Rows from block 3 of a small CTC audio transcriber, named by matrix and row number. Rows with one number within an expert belong to one neuron, the router's apart. Each number is 200 + 30 x the weight over its row's rms, rounded and kept within 0 to 999. All counts start at 0. After the name is the row's rms in percent of the matrix's.
Before each expert's rows are labels from the 100 clips, of 14848, where the router gives the expert most weight on average: "loudest" is the band of the loudest frequency at the time of the peak. Only what is clearly more common there than usual is listed. The data: two synthetic voices taking turns or overlapping, over music, noise or silence. In brackets: how many of the 100, against the usual share in percent.
# router: router (model.blocks.3.mlp.router.weight, 16x128, trained with AdamW), inputs 64-127
# gate: expert gate (model.blocks.3.mlp.gate, 16x32x128), inputs 64-127
# up: expert up (model.blocks.3.mlp.up, 16x32x128), inputs 64-127
# down: expert down (model.blocks.3.mlp.down, 16x128x32, transposed), outputs 64-127

# expert 14
loudest: 500 to 1000 Hz (51 vs 22.3)
router.14,088,253,252,208,187,153,207,150,243,231,197,198,226,221,174,180,228,175,160,195,211,183,199,187,178,214,180,208,186,261,164,253,205,239,158,172,181,199,257,195,190,192,202,173,162,246,194,191,236,162,176,158,179,203,219,197,211,147,154,191,231,171,215,182,183
gate.0,094,120,234,152,289,244,180,174,152,219,209,177,216,200,220,233,163,160,134,243,186,213,210,170,219,232,197,191,180,208,137,195,221,253,193,219,187,178,218,238,195,223,164,221,190,256,167,164,227,206,192,174,217,193,214,160,209,216,199,194,209,229,254,201,187
up.0,097,230,144,248,186,180,212,162,242,196,181,200,191,214,164,152,218,250,218,213,238,180,207,175,197,163,221,193,183,166,255,273,166,170,186,160,186,223,216,208,177,219,189,244,253,191,268,216,153,185,216,152,192,251,211,204,173,169,204,217,199,179,159,193,223
down.0,093,171,205,201,244,210,247,190,228,156,186,213,182,129,179,216,198,226,206,236,159,196,134,222,227,202,215,258,234,178,180,206,248,172,169,249,149,234,211,177,194,206,246,200,197,250,213,211,198,202,196,239,190,153,151,154,218,159,200,278,153,248,138,218,178
gate.1,099,183,212,206,184,176,192,189,245,186,181,246,187,202,248,224,199,194,256,179,182,189,163,205,149,209,138,207,255,187,213,207,206,178,223,213,206,234,223,194,262,240,185,183,238,170,221,179,213,177,191,201,176,182,191,199,209,168,169,188,236,202,271,195,151
up.1,097,197,196,262,205,243,197,256,127,184,223,185,216,204,176,209,153,223,173,188,259,209,190,221,198,176,225,199,177,207,211,200,211,188,216,185,210,187,137,175,153,166,205,201,213,189,133,232,211,239,200,225,229,215,214,229,177,223,228,191,120,240,180,190,188
down.1,094,167,241,144,199,203,224,207,220,169,170,218,235,150,188,159,189,232,212,229,139,230,155,215,201,212,224,176,215,200,199,149,213,169,229,200,208,181,212,203,195,160,221,196,179,241,155,189,268,164,251,214,208,203,145,219,211,197,233,272,219,245,164,205,175
gate.2,109,174,222,186,197,236,230,191,196,214,209,211,152,227,219,232,123,149,211,224,226,199,238,144,148,195,197,176,231,267,213,192,243,190,226,227,207,200,182,154,165,180,215,187,187,188,226,257,162,217,222,270,207,236,141,193,264,200,221,190,203,223,166,194,212
up.2,110,220,157,206,184,258,171,125,132,189,205,159,191,193,199,215,203,212,190,221,196,209,237,168,299,228,209,182,240,235,281,163,170,208,165,226,168,248,195,240,192,221,198,224,196,184,232,242,169,212,223,219,220,227,132,222,261,183,226,203,193,216,182,199,208
down.2,109,224,178,227,144,202,162,240,159,214,238,220,203,205,166,140,214,150,220,193,179,185,206,212,239,177,206,242,207,187,146,169,202,260,204,218,210,210,247,186,270,197,185,175,205,223,224,181,161,235,232,224,204,183,226,182,274,265,193,176,209,176,263,192,181
gate.3,093,171,220,183,212,203,179,195,207,176,200,164,265,167,191,202,160,158,165,225,201,196,194,209,245,301,187,186,193,195,215,200,185,221,193,134,173,250,218,155,236,275,204,252,192,188,159,190,245,209,256,177,200,202,147,204,220,196,138,188,189,210,282,189,240
up.3,096,235,209,205,233,197,210,186,232,256,212,225,183,189,216,203,192,266,244,201,182,204,218,179,205,182,204,229,242,189,162,148,225,192,205,245,224,174,206,246,183,97,208,184,246,228,244,194,193,201,126,209,183,210,220,197,183,204,201,213,198,219,133,206,161
down.3,098,200,162,190,223,194,197,171,198,253,171,154,199,220,197,174,183,207,202,218,183,202,186,207,207,217,174,205,168,174,173,220,217,156,207,228,155,209,179,211,194,264,133,222,224,217,203,231,218,194,205,197,234,168,185,251,233,173,175,203,99,158,236,181,187
gate.4,094,191,191,163,249,188,194,214,187,173,229,192,241,201,192,166,158,196,263,288,212,232,194,139,184,230,191,172,211,197,157,191,188,160,276,177,194,154,170,192,180,223,282,170,217,203,173,216,241,231,258,199,201,168,226,232,234,212,169,184,234,203,244,201,174
up.4,085,197,223,221,201,189,251,235,204,250,256,258,173,197,231,261,173,203,190,200,212,207,148,207,208,156,193,213,203,206,182,185,177,251,291,194,220,203,168,223,182,240,214,140,240,203,157,195,214,229,192,229,235,206,177,233,189,235,199,205,247,183,207,186,231
down.4,091,197,258,218,207,135,223,243,212,214,163,251,236,208,244,226,200,157,186,190,210,200,211,265,206,138,255,209,192,182,217,170,233,212,186,177,208,233,176,206,217,176,189,184,238,147,219,201,268,186,200,236,189,227,120,191,244,260,188,166,220,186,229,186,198
gate.5,108,161,156,221,185,246,230,186,209,183,198,228,230,163,189,228,151,228,136,239,217,195,236,191,164,237,219,177,228,201,186,192,161,145,174,160,182,228,202,221,171,196,194,246,220,192,189,263,239,183,264,186,225,229,206,259,203,190,196,166,188,184,241,205,133
up.5,105,200,210,230,200,210,159,210,159,216,162,219,140,195,223,183,208,173,222,155,153,198,180,277,193,216,191,231,182,232,194,158,222,228,179,257,200,229,205,208,220,207,166,179,196,195,229,160,188,267,163,223,161,192,229,199,238,248,234,231,193,207,206,192,219
down.5,107,262,189,164,170,189,214,194,223,175,216,165,193,169,209,197,197,266,256,196,220,214,203,188,165,194,159,236,262,253,250,195,224,177,185,220,219,201,190,211,211,200,215,187,223,150,252,162,160,154,217,155,173,173,223,182,176,198,237,224,208,144,256,186,247

# expert 2
loudest: 2000 to 4000 Hz (57 vs 5.5)
router.2,114,221,218,174,209,246,228,189,184,245,215,193,194,209,221,191,256,232,190,184,220,211,191,203,197,149,247,233,130,150,206,216,245,214,180,222,218,229,240,166,206,191,205,223,132,156,204,138,222,194,211,177,234,219,224,276,172,181,200,209,190,214,144,212,229
gate.3,100,208,207,181,173,190,160,155,166,204,170,176,221,174,215,219,216,219,193,243,181,214,161,177,218,194,166,219,203,207,208,228,212,216,189,148,190,245,162,196,206,182,199,222,204,277,171,262,184,187,248,190,182,221,223,234,233,164,186,212,193,206,286,195,209
up.3,105,203,194,191,220,226,111,203,183,240,204,223,184,177,235,207,192,251,141,233,166,187,193,181,215,226,156,241,208,167,189,196,197,210,192,180,195,274,204,176,188,202,152,216,216,214,191,205,191,234,216,172,215,275,245,208,196,212,248,194,165,217,243,199,185
down.3,101,197,205,211,226,169,199,243,227,187,184,203,172,168,223,208,203,196,182,169,202,192,174,271,205,180,207,225,186,196,190,215,223,193,209,199,199,182,198,208,194,145,236,166,194,166,220,161,276,166,218,210,194,207,256,189,192,260,220,222,248,220,161,219,244
gate.4,104,245,253,200,221,167,177,238,256,196,221,175,179,253,157,249,228,207,166,218,193,201,228,242,185,194,219,236,152,163,118,187,208,184,234,119,208,144,184,190,218,209,199,185,200,152,198,185,195,195,215,213,180,134,199,214,195,141,246,217,156,237,194,197,253
up.4,097,179,214,154,210,173,226,197,254,216,201,177,160,178,216,185,196,172,205,199,211,205,234,189,197,163,268,173,159,235,202,153,99,172,218,178,216,145,185,238,276,219,173,200,224,204,134,260,217,241,232,191,244,198,191,192,269,193,266,212,173,190,200,195,199
down.4,108,212,236,207,191,223,181,214,210,163,252,204,202,149,175,174,205,228,178,145,199,233,206,134,202,177,144,189,235,178,213,185,206,221,223,217,220,252,188,187,166,232,231,213,181,242,227,198,157,165,218,162,190,212,160,165,202,190,189,221,196,180,178,175,262
gate.5,103,212,207,182,182,181,224,214,181,224,188,164,172,240,181,256,246,198,172,221,224,180,188,229,187,178,244,239,218,169,254,225,137,208,143,170,183,231,172,240,212,210,195,174,162,232,162,171,179,257,200,212,225,227,188,212,242,195,239,180,184,153,236,210,276
up.5,106,167,168,234,197,220,197,156,216,160,187,224,209,174,209,166,169,204,235,209,183,214,200,183,248,195,168,221,204,187,170,214,264,170,205,173,221,192,240,217,185,150,143,205,199,170,240,229,213,247,152,205,168,169,203,203,191,189,199,198,141,222,185,192,177
down.5,110,197,206,192,170,209,201,208,144,173,200,207,226,252,203,188,194,226,233,271,174,149,202,223,191,208,248,231,164,188,208,182,208,200,225,180,206,188,233,185,191,249,181,185,246,263,162,231,179,248,217,252,229,167,190,153,216,175,102,260,241,224,150,216,166
gate.6,097,206,224,193,252,208,238,152,207,196,225,235,161,202,181,189,193,152,229,232,197,219,165,238,182,207,141,211,209,223,205,172,181,209,226,188,188,223,190,160,168,240,217,197,240,201,270,130,228,231,216,178,178,144,226,227,156,215,198,208,205,271,225,191,206
up.6,093,177,221,192,168,141,186,188,191,211,189,263,225,181,177,176,194,230,219,199,195,205,175,205,208,210,210,176,163,197,207,226,190,210,198,151,186,182,202,169,171,202,158,213,187,199,240,198,228,241,151,157,205,155,158,188,140,229,197,229,150,204,251,204,201
down.6,092,231,204,254,200,255,209,219,231,197,142,223,241,210,173,215,214,148,145,210,200,221,210,200,188,155,114,194,192,193,175,219,184,219,162,178,207,239,199,167,197,186,169,154,174,154,208,185,199,181,198,173,209,225,228,228,159,215,243,173,252,212,175,191,207
gate.7,095,162,179,152,159,194,182,200,227,242,187,209,223,187,160,259,214,186,213,132,140,204,225,208,263,214,178,180,200,145,178,193,192,189,224,227,240,233,220,183,218,182,181,197,203,190,208,196,194,197,244,222,207,176,174,211,220,217,175,168,167,153,209,195,181
up.7,092,139,181,168,194,174,204,180,180,252,182,255,195,259,175,271,237,268,172,141,184,204,205,204,219,208,207,221,184,224,211,187,211,191,189,194,225,244,247,173,187,171,155,204,185,225,218,213,194,208,197,151,221,168,189,194,201,219,195,155,193,176,126,195,253
down.7,096,173,206,189,104,199,203,238,196,204,167,218,138,212,188,200,187,178,177,236,211,229,159,191,204,186,236,242,254,168,191,170,227,222,216,209,217,223,156,240,208,168,203,195,283,141,184,236,213,182,199,170,194,246,172,184,158,206,222,154,225,181,245,222,177
gate.8,101,166,184,170,233,209,183,193,189,103,204,143,224,226,197,223,221,160,162,139,171,215,191,177,206,228,203,186,172,197,172,175,225,224,256,183,239,153,233,204,216,249,206,237,226,220,192,207,191,225,229,233,239,267,189,198,199,206,165,222,146,190,209,195,198
up.8,104,173,229,232,159,220,225,194,184,223,247,217,202,204,216,222,166,241,249,245,164,188,205,211,192,194,177,238,252,208,229,220,189,178,191,224,177,191,176,230,168,153,296,163,197,125,171,177,185,174,205,179,157,158,159,167,224,217,276,173,228,230,140,210,229
down.8,101,237,248,206,193,221,235,243,187,313,192,160,181,238,188,153,163,241,260,200,151,222,181,205,210,201,186,183,182,259,186,175,196,159,194,224,169,207,178,124,192,134,161,240,179,215,226,219,200,136,208,199,198,188,208,192,203,189,224,173,225,206,154,198,252

# expert 13
loudest: 500 to 1000 Hz (89 vs 22.3)
router.13,090,211,226,223,149,226,204,171,180,165,240,189,174,262,207,223,165,174,199,232,190,228,197,222,221,135,148,172,174,199,270,249,207,191,111,160,205,178,232,207,190,183,171,166,187,224,249,202,172,275,195,215,198,214,176,150,222,206,217,180,166,172,199,196,242
gate.0,106,243,226,152,211,159,218,182,202,232,234,234,211,195,230,169,161,200,125,200,205,193,237,152,242,264,202,216,168,225,238,195,155,226,176,182,183,201,204,182,205,174,203,232,217,190,155,177,210,226,195,141,226,185,197,158,190,233,223,228,207,210,200,203,223
up.0,104,274,173,137,152,153,242,181,177,183,243,198,179,205,215,208,256,195,152,170,212,218,192,154,233,247,130,177,192,189,215,229,231,226,219,225,201,201,151,218,228,202,220,226,194,216,200,215,168,240,207,196,178,174,208,154,161,243,239,243,204,197,203,197,163
down.0,103,176,255,181,207,205,145,196,237,172,182,224,227,220,241,182,191,175,188,211,218,228,210,202,202,167,234,167,145,207,128,196,174,240,178,195,192,212,206,212,185,180,193,150,177,168,151,231,215,170,265,196,201,254,235,220,188,238,233,163,246,208,212,182,243
gate.1,103,144,176,150,237,232,200,207,196,189,205,171,168,199,207,204,217,204,222,184,192,185,225,165,214,196,178,189,234,170,225,208,218,214,226,250,196,226,190,166,227,261,221,192,250,199,288,182,179,286,216,210,167,225,143,197,224,204,157,177,198,201,234,202,193
up.1,105,165,213,208,189,145,215,272,194,172,163,185,204,142,201,205,284,213,227,222,189,217,174,240,202,193,199,156,199,195,182,176,236,210,170,221,229,193,198,184,193,245,171,258,198,200,201,205,226,208,236,192,184,186,147,220,205,234,207,159,135,137,250,198,187
down.1,106,224,246,196,135,195,238,155,191,217,240,239,161,208,178,200,129,224,307,165,204,177,222,200,158,201,177,256,235,184,229,216,224,177,211,196,225,219,181,234,183,231,175,197,217,132,190,174,234,214,167,163,220,208,212,243,198,179,245,146,259,221,162,187,179
gate.2,110,169,187,116,262,196,225,145,209,241,189,186,187,250,225,182,235,177,169,157,169,200,197,180,240,258,239,226,169,208,169,230,261,217,192,203,238,206,249,215,175,176,169,216,165,168,204,166,218,196,172,152,221,205,199,229,200,192,171,255,194,231,185,199,200
up.2,112,224,176,137,226,154,261,187,246,246,193,201,173,227,266,202,244,192,192,196,177,202,202,202,230,243,216,207,167,218,245,203,247,184,182,222,231,156,250,219,200,191,189,219,165,152,189,179,204,150,131,167,224,249,232,209,163,189,158,259,187,226,212,198,239
down.2,109,170,232,248,153,214,168,174,236,196,176,186,193,181,163,225,207,207,257,222,220,177,242,190,186,232,175,213,195,242,237,209,140,183,214,173,211,188,156,231,159,226,175,238,272,204,153,151,179,225,200,221,192,189,189,198,195,213,179,170,190,174,132,225,241
gate.3,104,156,201,225,241,213,216,236,203,202,211,229,175,227,196,171,160,252,204,240,238,233,247,160,160,245,226,189,186,188,240,143,127,181,202,175,171,163,207,177,172,238,195,204,222,158,240,167,182,237,143,197,226,181,210,233,241,201,138,153,167,192,158,217,156
up.3,102,249,172,204,177,181,155,242,215,244,178,212,213,215,174,252,191,175,192,167,160,193,197,197,192,222,213,237,165,215,194,202,198,217,236,212,226,192,185,220,226,186,174,225,245,224,215,168,168,211,267,190,191,166,197,217,201,188,177,216,190,169,167,198,199
down.3,101,162,175,240,239,234,219,191,180,257,178,206,169,192,228,170,219,218,183,215,135,254,245,199,181,164,206,226,149,175,167,187,202,206,206,240,218,251,207,220,176,179,244,196,234,135,201,262,204,215,142,194,200,192,140,175,241,170,178,199,203,198,144,187,183
gate.4,102,244,256,119,223,209,203,190,211,197,167,229,225,187,239,189,167,175,218,188,225,206,193,177,155,150,186,206,204,253,191,184,208,227,163,192,211,254,185,172,129,212,269,226,202,197,159,203,149,169,271,207,217,143,243,181,192,188,173,230,197,162,216,193,203
up.4,098,244,209,170,195,228,253,202,166,180,258,253,176,180,194,223,180,232,196,177,253,181,181,175,178,206,232,227,174,228,202,180,200,192,195,183,181,207,157,191,192,191,237,217,194,180,226,204,209,224,176,194,239,199,210,169,206,170,203,218,207,220,205,190,165
down.4,097,213,207,198,163,221,171,211,214,229,208,192,264,185,169,204,191,164,204,176,204,201,229,227,189,156,202,253,164,308,169,209,163,228,226,208,212,205,295,219,189,168,184,144,221,152,207,202,199,208,195,192,247,254,183,214,202,234,228,170,218,214,216,156,187
gate.5,111,176,221,213,212,257,230,194,275,211,169,178,227,176,176,201,167,179,211,173,191,204,246,214,279,229,177,238,263,227,217,159,219,235,255,194,155,274,142,202,196,168,196,226,157,197,217,217,212,173,170,240,199,170,177,200,242,168,131,175,196,229,235,197,170
up.5,099,169,223,212,151,171,185,216,215,230,238,128,237,223,223,172,205,220,176,167,199,196,246,163,232,134,208,168,218,265,214,224,144,155,148,163,178,203,206,138,186,248,218,228,174,181,247,253,187,226,164,204,179,137,206,231,184,113,210,202,162,190,155,197,190
down.5,097,250,200,188,207,187,139,141,245,189,183,168,167,217,218,196,215,137,210,232,189,227,148,175,190,136,158,181,244,194,228,222,221,191,130,176,253,138,217,211,170,180,181,205,170,164,205,220,159,189,213,212,286,190,192,235,209,202,216,228,240,230,232,182,174

# expert 12
loudest: 500 to 1000 Hz (73 vs 22.3)
router.12,107,194,188,188,175,158,167,240,226,229,180,154,167,200,199,189,197,230,206,226,210,157,196,253,139,204,247,195,206,222,248,191,143,220,214,178,187,240,156,247,204,163,204,206,176,165,200,166,207,189,177,241,157,160,197,174,184,214,251,151,194,182,194,233,170
gate.10,099,233,200,226,166,195,243,191,254,207,208,157,189,230,204,201,226,218,150,187,170,219,244,79,190,193,174,189,193,156,181,230,141,238,223,206,176,225,221,186,235,223,263,264,239,204,221,177,201,222,208,209,184,173,159,205,156,231,175,155,184,179,195,194,179
up.10,096,212,170,208,172,237,233,206,128,203,181,225,231,152,232,198,219,268,163,192,163,199,196,219,186,198,213,180,210,205,189,187,249,176,250,197,220,226,180,213,203,187,230,213,161,210,236,218,210,186,200,202,157,205,168,186,218,221,253,256,214,161,205,202,208
down.10,097,189,176,194,184,235,208,190,163,210,229,227,200,135,226,157,211,208,286,180,217,194,176,227,189,168,201,212,214,243,272,144,165,243,219,213,234,204,213,182,138,202,235,159,291,126,192,226,240,184,220,208,207,186,189,166,228,203,237,230,197,195,236,221,225
gate.11,098,239,196,223,158,188,180,183,229,163,259,200,244,186,269,167,213,191,178,222,221,193,169,231,145,277,142,246,194,218,238,213,183,175,199,187,223,161,181,179,200,156,180,155,218,269,211,221,192,168,190,247,212,200,244,228,219,136,229,172,178,162,193,202,178
up.11,099,177,194,220,236,220,199,235,197,209,174,178,150,246,265,152,209,239,183,160,230,205,178,203,247,202,202,168,211,172,232,203,187,222,179,231,223,212,123,202,199,226,217,179,116,224,204,170,234,230,196,187,210,215,216,231,232,251,179,247,168,197,184,197,213
down.11,102,155,175,172,165,218,234,245,190,192,170,211,175,195,186,197,225,214,237,214,119,188,174,144,178,200,124,224,186,210,207,215,250,212,196,189,212,209,217,196,254,170,246,207,214,208,189,199,181,178,204,188,245,146,212,156,212,214,185,161,178,216,194,217,216
gate.12,095,156,180,168,151,183,253,186,251,187,160,145,172,238,244,189,268,199,170,218,172,230,213,173,267,225,168,175,170,203,216,158,171,248,201,230,206,228,192,261,233,221,189,204,202,215,152,205,142,229,153,156,221,185,178,199,225,169,170,203,149,203,217,199,240
up.12,098,166,151,195,162,175,211,221,265,202,193,171,196,202,251,193,221,240,200,254,212,226,238,176,279,272,168,198,191,197,229,217,158,193,179,225,195,228,203,216,220,187,173,216,181,222,170,230,202,189,151,164,231,162,160,225,222,178,172,177,129,177,168,186,207
down.12,093,231,188,237,190,232,187,192,209,196,141,247,211,244,211,174,172,179,179,155,217,206,196,186,238,219,211,191,201,239,194,242,211,183,196,191,161,215,184,210,137,154,172,224,166,157,215,187,218,268,204,215,170,200,241,251,208,256,199,199,237,186,177,204,199
gate.13,103,141,283,245,220,206,213,199,219,173,221,201,221,139,189,180,199,171,224,237,189,206,203,209,140,194,194,163,169,109,214,153,199,191,224,147,186,238,264,227,212,212,188,165,173,241,172,197,162,245,190,227,185,209,183,203,214,181,231,154,198,179,248,209,200
up.13,103,211,234,159,151,238,175,221,287,232,187,228,186,185,236,170,122,156,185,201,201,197,206,201,198,263,182,256,180,231,147,219,205,199,197,178,195,187,178,180,209,249,176,222,178,184,216,209,241,252,193,163,204,169,221,208,245,194,167,225,152,189,207,203,223
down.13,101,206,219,194,222,228,207,191,222,225,166,176,226,217,190,177,268,206,221,186,162,228,201,156,208,185,165,159,173,220,220,177,161,246,178,217,172,290,180,169,173,248,194,184,177,180,270,224,165,166,184,220,160,199,229,181,230,172,186,223,139,216,190,189,237
gate.14,101,213,201,181,140,216,225,220,268,212,197,175,171,238,224,205,201,142,222,195,183,199,239,161,255,202,180,231,244,232,163,202,202,166,184,152,209,184,178,139,185,246,191,159,137,202,165,164,227,181,229,239,196,199,215,173,231,248,161,211,212,152,239,207,246
up.14,099,209,152,189,178,235,168,252,175,190,215,199,173,151,205,176,215,122,210,190,179,193,221,199,226,248,185,168,233,160,190,170,155,197,187,218,194,125,199,168,217,238,181,239,167,204,162,230,196,177,225,192,255,185,204,179,241,199,249,181,149,209,208,203,185
down.14,100,193,192,170,172,211,243,198,224,146,215,214,167,203,218,230,183,133,176,186,209,185,164,211,221,242,229,224,233,249,157,189,169,238,157,247,199,201,231,220,236,192,222,212,185,189,200,218,209,203,207,197,201,184,255,196,189,279,186,247,168,224,218,210,223
gate.15,099,180,241,228,258,184,177,276,269,206,245,155,211,201,170,181,215,229,193,238,169,219,149,219,165,202,182,133,188,168,181,208,249,248,159,267,197,204,186,145,190,195,167,206,238,191,203,250,184,188,221,181,245,190,232,216,217,230,242,209,157,189,228,196,206
up.15,099,211,184,157,242,271,156,179,196,205,214,248,203,190,201,191,148,176,217,235,252,219,209,207,154,254,142,216,240,195,196,165,152,146,220,200,199,186,115,217,147,179,177,171,165,143,204,226,192,146,206,214,228,259,231,192,164,227,168,231,237,172,238,204,181
down.15,103,239,195,242,155,189,231,149,173,223,215,179,187,187,228,220,215,181,176,226,119,203,173,243,192,191,174,171,229,231,209,207,236,223,177,192,179,243,224,203,204,198,242,177,222,279,214,203,209,218,252,209,215,184,182,188,196,172,188,233,226,190,151,195,176

# expert 1
loudest: 500 to 1000 Hz (53 vs 22.3)
router.1,096,157,219,201,177,175,237,209,200,152,162,206,231,248,180,239,178,148,209,232,188,218,191,222,204,217,241,210,219,244,187,173,135,195,137,149,186,222,199,223,186,232,140,229,189,227,188,233,171,214,193,243,210,174,158,160,221,176,164,172,193,180,210,201,205
gate.0,091,212,180,227,113,184,169,208,243,230,171,253,233,218,232,173,236,182,185,179,165,191,228,180,213,215,166,167,265,228,229,190,172,163,205,147,193,141,175,182,204,209,178,198,204,194,164,180,219,191,260,254,182,213,240,202,137,208,157,224,206,223,212,208,210
up.0,095,179,212,233,218,141,186,124,160,195,162,254,232,191,150,221,161,174,178,236,127,196,205,192,262,155,224,190,221,162,223,208,201,197,187,251,193,280,241,227,263,191,187,164,209,217,187,171,197,232,200,165,207,230,203,235,242,179,225,215,188,254,199,202,183
down.0,095,162,194,185,250,144,218,239,218,211,187,176,216,198,206,199,239,219,228,216,171,191,222,186,205,185,211,177,183,264,199,211,214,167,258,188,217,183,150,215,175,209,221,239,211,201,195,203,216,198,181,238,205,163,147,134,210,131,202,265,150,178,209,179,178
gate.1,110,215,202,176,188,172,194,219,204,166,188,133,188,165,159,176,187,209,287,242,178,221,197,233,170,200,187,178,209,211,275,151,220,161,182,214,186,200,233,178,182,210,170,221,205,182,176,163,260,233,215,204,180,194,230,192,230,175,196,159,192,232,159,210,188
up.1,110,168,220,176,130,168,199,193,200,197,215,196,208,213,196,239,216,231,214,198,152,193,180,169,180,209,217,202,175,188,172,183,232,284,187,189,204,234,253,198,225,246,190,185,212,169,186,195,174,213,232,250,218,210,153,173,231,252,155,193,178,223,236,214,220
down.1,109,171,209,173,158,200,153,203,219,172,176,196,200,200,180,219,161,202,198,207,212,230,131,188,206,173,209,169,193,230,206,243,205,179,218,216,219,176,220,215,158,229,224,163,177,202,205,212,162,177,158,130,187,157,223,223,168,196,271,263,222,191,254,209,204
gate.2,097,218,185,161,143,123,199,246,223,219,194,163,196,197,215,184,255,177,235,223,175,224,232,157,250,221,207,188,204,208,223,228,146,221,182,210,188,211,179,204,273,186,153,211,186,216,159,178,164,188,210,176,235,183,176,217,201,174,211,186,173,230,227,201,195
up.2,102,166,214,261,172,243,177,215,194,129,140,242,276,227,197,244,169,181,221,114,165,191,220,212,195,139,224,219,190,199,166,198,200,148,215,181,206,192,210,184,153,195,212,161,222,196,185,215,204,220,261,246,176,212,223,209,159,198,175,154,198,144,204,207,151
down.2,102,179,232,220,212,188,214,237,184,170,245,209,168,217,207,237,236,223,233,241,160,177,219,241,228,210,193,157,212,196,208,197,193,161,183,194,236,222,182,177,266,214,158,195,185,215,176,230,240,176,225,194,169,150,207,166,255,253,209,192,162,239,187,198,222
gate.3,094,226,253,174,175,247,215,219,191,228,160,274,246,247,174,173,210,187,214,167,175,206,211,170,178,135,228,150,137,190,211,204,179,215,259,196,197,193,214,194,207,222,249,196,198,247,156,239,215,208,218,205,179,182,211,158,231,205,132,207,201,153,190,200,173
up.3,089,234,255,245,216,158,193,205,194,225,246,156,190,229,196,219,155,177,205,215,181,184,185,249,209,192,193,210,218,198,179,203,175,228,198,146,191,202,232,179,210,210,187,233,268,157,231,212,184,176,270,202,154,195,177,154,210,192,233,188,153,200,214,216,177
down.3,093,182,213,242,233,174,228,220,248,185,141,210,216,139,186,197,226,213,172,172,228,184,234,231,172,236,215,194,250,202,223,221,185,181,176,203,166,206,192,209,182,172,182,211,176,171,208,225,211,193,190,191,178,199,134,267,158,184,177,227,171,231,152,171,191
gate.4,102,281,225,177,161,240,196,204,167,200,208,179,160,149,200,191,200,219,215,133,218,183,191,230,228,228,233,199,178,180,161,197,172,230,194,225,184,222,179,199,226,228,255,210,197,179,208,174,227,180,211,219,224,224,210,188,191,204,197,223,164,228,210,207,216
up.4,103,238,183,149,165,161,219,219,213,186,211,206,233,241,158,251,214,183,200,259,181,205,214,171,155,160,143,212,263,197,238,199,223,193,219,216,202,196,208,271,210,147,210,177,216,219,164,269,179,220,204,243,201,171,193,200,194,249,226,169,231,182,146,195,220
down.4,101,193,208,181,158,211,171,213,213,253,204,185,225,218,205,193,151,192,200,200,209,176,156,154,249,214,229,223,191,161,211,181,200,168,187,217,143,255,154,173,208,190,195,206,156,253,243,235,187,199,202,225,179,158,146,236,235,160,203,275,165,178,220,222,192
gate.5,094,240,217,201,162,158,191,223,177,196,189,194,225,191,164,191,228,231,229,219,181,223,198,204,171,204,207,186,163,240,129,172,200,212,212,194,192,208,242,216,207,173,273,182,110,241,211,185,174,151,141,174,188,163,184,174,152,200,198,210,177,158,182,211,224
up.5,089,255,185,232,158,165,238,230,168,190,184,167,241,217,138,206,248,190,215,224,211,217,228,191,208,186,191,199,143,184,189,221,169,223,196,187,204,166,265,227,226,182,228,219,161,224,242,212,163,219,211,212,132,183,190,133,167,249,147,199,214,165,208,209,208
down.5,092,300,170,197,143,200,151,193,220,162,185,207,187,212,178,234,152,185,220,179,204,201,173,154,214,178,225,238,233,177,277,200,195,193,175,200,190,199,221,215,187,235,259,239,202,215,132,214,220,196,201,193,208,221,201,215,212,208,239,233,227,205,214,186,188